Rows from block 3 of a small self-supervised audio encoder (BEST-RQ), named by matrix and row number. Rows with one number within an expert belong to one neuron, the router's apart. Each number is 128 + 24 x the weight over its row's rms, rounded and kept within 0 to 255. All counts start at 0. Numbers have three digits each.
After each expert's rows are labels from the 100 clips, of 14976, where the router gives the expert most weight on average: "responds to" is what is common among them. Only what is clearly more common there than usual is listed. The data: notes from a synthesiser with random patches. In brackets: how many of the 100.
# router: router (model.blocks.3.mlp.router.weight, 8x256), inputs 156-207
# gate: expert gate (model.blocks.3.mlp.gate, 8x128x256), inputs 156-207
# up: expert up (model.blocks.3.mlp.up, 8x128x256), inputs 156-207
# down: expert down (model.blocks.3.mlp.down, 8x256x128, transposed), outputs 156-207

# expert 1
router.1:123157110181130138117143160116111136120109122158131121141168114109162149166073140093146155144128140172142103128126148118117112112092162111165130094140166119
gate.0:117134149110161154136123139103124145139128148111153104143167126116096133122136126122078126163152116146169136115090135119092163124135132131100157146102098148
up.0:126138165115120090175141096145139164126119138114123168104111130143145117142112099148142141141148150137120147103148122129119113145114136162121123121103124119
down.0:158136067119131112118094127111114146144091098121130146140098096114120151131147117130131154116119110138122143153109154126128124135174119125109106148138189111
gate.1:115133134132108093123095099156158072142158139156105063123095169100132144120130100110137142102126152127092105115191120112158122112085109099118153138140141117
up.1:128124138133118097116094090111152092135156134169107085139115151094131150142118122119164168118124179135082127122165140114148104105093116089129147135141146100
down.1:133103108165165143146162129111121140123136129162146140137126158139146079139156169114154130101069125122156103117151111152138105084108105149132124101121111127
gate.2:083123129150125096145156158111157151118170100146149099109145138111116117138155104134126163143129139093103153093148118137139117122094130093129117112115125105
up.2:179136102095106142084121101145091106149103127119093127137105124112122117109111136107114099085116116156133117181108151122111138125165135152129144131151134152
down.2:106153161111108128165085166140150107122066139132157128088086112122132148150131069115171132144156100112099131098150093113135123157120105153146159115127108129
gate.3:150090120152132138082181161117113114151102166134093147136136173118112107122130127087109132121159110084102114143103145126102145136129126095138141099121125122
up.3:110142171119126123142085093142153114113143096149139079143108120142139122095137124165135123141125144171143132146153115145180105105132123130099150144130123144
down.3:096163189123160138148104128124170083132142159119144112131105168130122133106134135148148138133155165128135107109169099130116128123127077146076149114075111091
responds to: bass register (86); low-pass (68)

# expert 7
router.7:125157170154142128160102151132152140166126102112122145150082100100105150122164087139124149106110134164128176120148113100106175129117115105104147123104108077
gate.0:133107135108144114135136098139168136104110184128163162127144108165150156156090148143136117149131148126158114091128108103123085121135128103134120128095131092
up.0:134141094123134125115119099147120070113168129148163086160095147122136152123122160121138155105123134161096073111114161101122114084090118159139143132160185141
down.0:119167121153062168132159105110108146121114087149159117107126126138164141095135107153126147179130101128137137127122121162137133124147138131094141144107123099
gate.1:113104123142113173133135185140148123146105152131143101123134134172084119149092140136117123158141117091112110132103108113110144131131113110157129121126156139
up.1:150129088115107094127147113146119130148162102165116141161134140105111095119109125154147130118125076126128068111107150099136151167134121113126136128138170180
down.1:129142096135112137114084078079106112162128083124144098133129123089162113114110133139152100122148149122142167139146113162130142140167134091122153090096154132
gate.2:100104155117166129118107147145131151139107142114096110150099104173106138139122139151147131163132133089127098094113111089129131169103085097144105141113150094
up.2:096116182121135112115121153148147156151117134157115129168132099137124137108174110124084132128115091146142150134074107090161113140104134082155120097119088079
down.2:098141116102127132167116098113091149101147154086126144127126121197115118109093164085137089153140142137145119124111139130111130115179145169087117136142111165
gate.3:065103146121080137099110138102158169107136094149105088106124100135112108116151171165134158197122105098148148144128046116136125137152137122143126139132098114
up.3:139076098131132115124080117096130127109122150161132148121161154102144134144131119137136134131166156088095152155106117139148104096160112125118138141146127080
down.3:112128148147129157110123092148156112114119149164179104124139101167127143115150196128124127126147126143112132130156175156108102116124068155102146135120135142
responds to: triangle (41); pitch class: A# (25)

# expert 0
router.0:134145124113062112105145120153131128142155154134110142140123137151129126160151123134149091133086094122142068102179136147140116109134128166109120084127102140
gate.0:128122155148124171132125135109128162098169090085123105143153090140132099105138183151088121147171116146169149157118143144100142098138135162109146136108113157
up.0:124140127141115125107114134144146093125128127111087098110141169091126163085131145116079108080173141140127121147150131128165131076105101105129144103113137147
down.0:150149065108109120024158145137135180135132091162132132138159140125165113151126131142152158115097121126137140115147131116143101121117109117112114106154105095
gate.1:116132177148173129176112189098133142137123104121134114146158083151087107110147123149148185121120151149160146135089141090124113128108126144127143148138106099
up.1:119107120139098163134123131093140152087114151164133160112177162129151117157133135154172119148177145137088134123145129125113148122143138126118071121167138150
down.1:106061133144106131122121100104135111127139122094114142150122123117158180149107131154116158121118095132129131116171126122120175134119122143162107050129160129
gate.2:163130138124157111136147144117130142120105146164140147086129086127131132147115101112107172129104160124122183109097156038142090125099137114185121140140133102
up.2:127139182125176128126095113140133105119116149090128140139151128127114173124116177139092124116127175120173104139132141121121118069136055118122133095093122129
down.2:125119174099126126144096093112125117131150141062150098090111090135121130105133134135149145142134121156103165136131128113137135152139124159115095143138156114
gate.3:123117128127125149113161172133140113142167127127130091118124127165122103136146134124123151111147118103131136122104150093108108130105103145105168112104108099
up.3:132126157113144120150128078142158118099129174139143163162153107133160169130133134159122085118117141152158096138108153110108097135090125145129092128126138097
down.3:145159086115104133120092153162103134132108150140106116116117153087158102113137104115136142100103143153119163139167068084102160122120163121135132083125132180
responds to: echo (55)

# expert 2
router.2:103132154131146156154153159166174150152157144124142118143139121200157115121116159161147114135120110173128112083119138114102129182098141147132154145131130163
gate.0:122155104150109071122130165101124134159097105132116118107130129079100113130146087139110158150151130134141167196144077134184134115122123123148127124117094084
up.0:147133100120121114148121136096088153135113144173137151117149106102095122154114110132138162102123160118121123145134159137122126078165140164127128100148100115
down.0:116166136170151127148155182135066118128080138127099124112187108074093155173168075107133144133126173090161147133120107135094157093114133128133130110152127104
gate.1:148082118121123104113122089121140114097124160122108133115107188089162151117131118114157111142125187131124130121155128150120139129132114127081122152143141112
up.1:114119105134123143107103120158148137151131118154098116155179121146106109119138129111118132072122135105177095132092110132145103112132099100128177101105096098
down.1:134139090157130143114132099208091104120169142165141116114129140137162104135126113108129087124122144066149133144102126140131130134162118140142200141097120113
gate.2:087141130133107135153086173121157142111159130142151110102079118149136128112109109105129173168142122136077144105166108163172150142118156130113138158151153160
up.2:095149146126107139153100159149127118152137145135159120143121109157115169145083104129115131152062084141091084094144139146144152143111157155127115143177168153
down.2:130131117096137119150061062161163080120117120157109116117127133106185140101096135128136149128129086156127153125156109129145075151169124126155149164101151120
gate.3:160143163151135147140108136104137118139101126129101141150155116139096136144082162156130104108133160105138143164116129129131095084142105133158131102142109140
up.3:146139124171123143164132136123138106116138159165173143140149104143105121159105125154151154146154155110113126128152136126153114093126125161134119106159145125
down.3:105076163090130131128139112129117111115102162103124189107140156145133127089114106102140096137117157116168100145108149095112126136123123110136137120133116162
responds to: pitch class: F (52)

# expert 4
router.4:150097133097105103076101135163164130108126092163108103138103132152133112103143157114130110081116118097134132125106115114121075108133145102168131092139108087
gate.0:144109119111136139106112128134118128128140141112133086145126164129091108095157155108124111111110127144122151175080154107145125152162129141096195159151111133
up.0:167128126137154119124120122144086143135125148081143146169104135156109128170108141117137121155110144080136116111095160145084145149173111101131155147117131112
down.0:137096113126087127124131110097130151077154116116148124155109148117142080118137114085090112152093143113138135162080139099132117116150143143127136118104153125
gate.1:146111152139104131153151126116104106160125128159108110100102136105100166132110095141125159136165135131111120136141118092141123084110141132123102118154130112
up.1:149154139112092151103154125115088148117090132146134145111107145107112126143143107159079151157096125113133138130165129102171130125159137123138107108121124127
down.1:142157134113126097161103074110135103106136144149146096105099129157147074114137109192140167137140142149151136137148121130170143154136149100101153153094118088
gate.2:111140115157114143127123101120134156106150092086144124122141140084133124136127140126149133130142163132131156157157164148137136100112105086132141130101139132
up.2:114133118140145073157073107081130111127135111117093131145178115123119150127097119146120111104131149161124116126117113125066131131110112116159141103146168107
down.2:087083122140119173145131136145141131120159112121145092103108160108169139149098119132177144129125119093132158124157088116145114131110132136109140128135156124
gate.3:105122112106161117175127131115119128136131160106118122133158115071098169139112110150120149136135150167133110106113165096131151122083087124129109134102139121
up.3:131170153147106116133124135139109125109141121149090149074095109114175154113130101073149123103128125157115155149168114133127116134110163144126122108143113155
down.3:176114112125150092153113111134161126178095135104093121156087137170114101121152124088102150108121112116127123113134116156116136161158125170143117133124124118
responds to: echo (51); noise (35); pitch class: A (26)

# expert 5
router.5:119098121127175145114101108083109135099114163139164134122144101101077142156134087103113162181127109066100150146127120164099157116142110141109137183134118132
gate.0:144123093126136128120122134126125140102156089152146134116136131083183133139129135115121158136151124138103154113126158133154109111101147096135106120158152137
up.0:093096175102106131087112118117136121105137113129128061105109177121123125076167161149149106115100091140089120131142135115117105148151138169094117152149149144
down.0:126153159156110128109127140097186094131150128113186129135095130136134141079145161157174105131138129111102094152157155120122136091088090113135111161130124112
gate.1:134179142128126107154122149121135137119143143121132095126106094141123127117099153110100160124136155192116132123097138081158141146078152117129168135130132154
up.1:103142101139108130094170189144126130133168098109120118135193145129141156134145133127107134120153091140159123121154138111144150113107114112165103059117104158
down.1:109133171135134171118144132096141158075137155136111136118136159104123128164137171131127132159110146126123110114117118148134165098139138163125118126151110137
gate.2:120135121076125115144181126126186134129125126140108147118111094149153108117149120094108157150141106162141161122101102130207075148114150106143110162110107112
up.2:149127217106153157143179121113149120142139136131192145124122164160142115128141118118142135144121144130150162151056113141132132167142124129165139144119071061
down.2:131119114123089136119145157131110142110098114138124119129125125128145088117143130130108097142110138098131103136133098117132132145132129145104145096096145178
gate.3:112122122137103101077096130162169167123117088130075162133139116132169086125089160142111156144131166155132137138155106128135105116093095112158135109161107126
up.3:123140132144153143131135162166137106117156167129152140105096136146185131115143107080129126148157097111090182086124130121165138151107185113105166134089103118
down.3:092093116084113151126137131119121141105110154140082103194137152122159162128188151147139120138074121116141123090126147090088131158135136115079122136145112124
responds to: high-pass (84); noise (76); envelope: pluck (61)

# expert 6
router.6:116117123101160145178113139084114124120111141142143113074147148151176092149116142163160115111144146135115136145119093119106088148136106169170132146127149173
gate.0:137157115141101139119092131138137139101105149105165152088133141114160158164097115146128112141148156109127150116165104118099152105136122145136122115135133153
up.0:157143112161123144122091169091090166089102130146164176102165127128089116165108139169138125121151141102135134158136138132123120072174143141128112140155104135
down.0:098111153086140104153130129138120125142112144110105101155156104117136165130143149137110098137110109125151107121090123129109160146113111125156116084107145069
gate.1:075115154115120141120107128146181156114123140119141138111142115143152164110136122105075129171175093177122167113159081142177146129122164110138097158107106120
up.1:141138105143128136121176173130100122134161105123099126133146112131113084145145154165135136142098122083146139143103153104112120121112122122152155104139116125
down.1:131111118116142130177100174100132143134162093103105133106145134102105154157106130131169150082173129060106150082145111130125120136166112119123144096133137064
gate.2:098116164139105097134101138176152133113126124108144123140127120115130152101148111085121132142139119155115162148156119134162145103134149126110150115103102102
up.2:150118118142072131122182107136119094110157099124126141096130194086154097080116135128121078152126109130089081146146144150114119146106118087109132097128144166
down.2:127121155124139133163125132099140148134148139177144107120145099139138213158127153162217168151175129132063076138116121125100159130105121119156149112133168114
gate.3:119129165154124107103132150148095100132156101155125118153130126112113143133134121130106095101125104131126109143100165108135108081119126145098133111132106087
up.3:124108085141135156121123083126125070091143120163101127153125148111164113086101160155084090144143151112127106162122114127127103075133120139113140100113111144
down.3:155134139119113112120108152106106151110130108156101125139114119143132107128127152116112143119117130088127122144135136133098137117139135102154121180176129135
responds to: pitch class: D (39); detuned saws (32); pitch class: G# (25)

# expert 3
router.3:169107120130104133123123111126135125106139133104085081130135147067154118094139152131140116113139172127135162140135134125154122102137094105082171128109147121
gate.0:160186098151141151118132168117104124162115138138160121147157092112063114163114096110106115102115149113155132148090139106099127118113111112142149100152116144
up.0:145109134123127169129169082131132141131104166172184191102133146138141100139165065137120097128157132136127137115140123174133164129157133118075138138136091119
down.0:128158132097131126139112141131144114173117168125175176172116146147163154107114135069105110145116139125107129113124148118121120131128145142116131134137141139
gate.1:092113135118109126177128143092179132150134133146100123136148084152088139109148075156129129134110110146175100129133076135132142143127155115116135145103082113
up.1:133124116087130132158121136073149137130123131124092127118144097119107156131117107102126142128138120159177126100119108128137123109143149107142105130080111081
down.1:120155168122109143128107159085203113151173116152149136116129130146135126123108125164150157138093129125133090085124108110136106114135134091124143138102107162
gate.2:116157116134097121116125144111121170128126114138148123147126157131099152140147086135123134148135088136110127110124129132147145154136157119115077148172091108
up.2:182145106120160155133115124098109133147114135108113108136156129119098149125114157110134111089110152134141103128092166131103107114156122119114145150140132180
down.2:134053102096128129107132109134123122153166102129097175096142116154146108107147132177085138161143136070153156143153152124141119109102075107146153108136138142
gate.3:148119133119119128125188128104141152137115146145141161114136135166123100109185098128135127127149117129174149133126117157146121165143153118141095151113079120
up.3:134095094101170112146162091112156125111132183124166141129128149129171130138140130157145151116161128134141112101147163131103103155116090122132076148108163122
down.3:157114118103117142142116091114184111125154126118112102097076108137149089121103150146148105096144100143103097176153142147149150121106126107146140096139157142
responds to: pitch class: F# (54); triangle (39)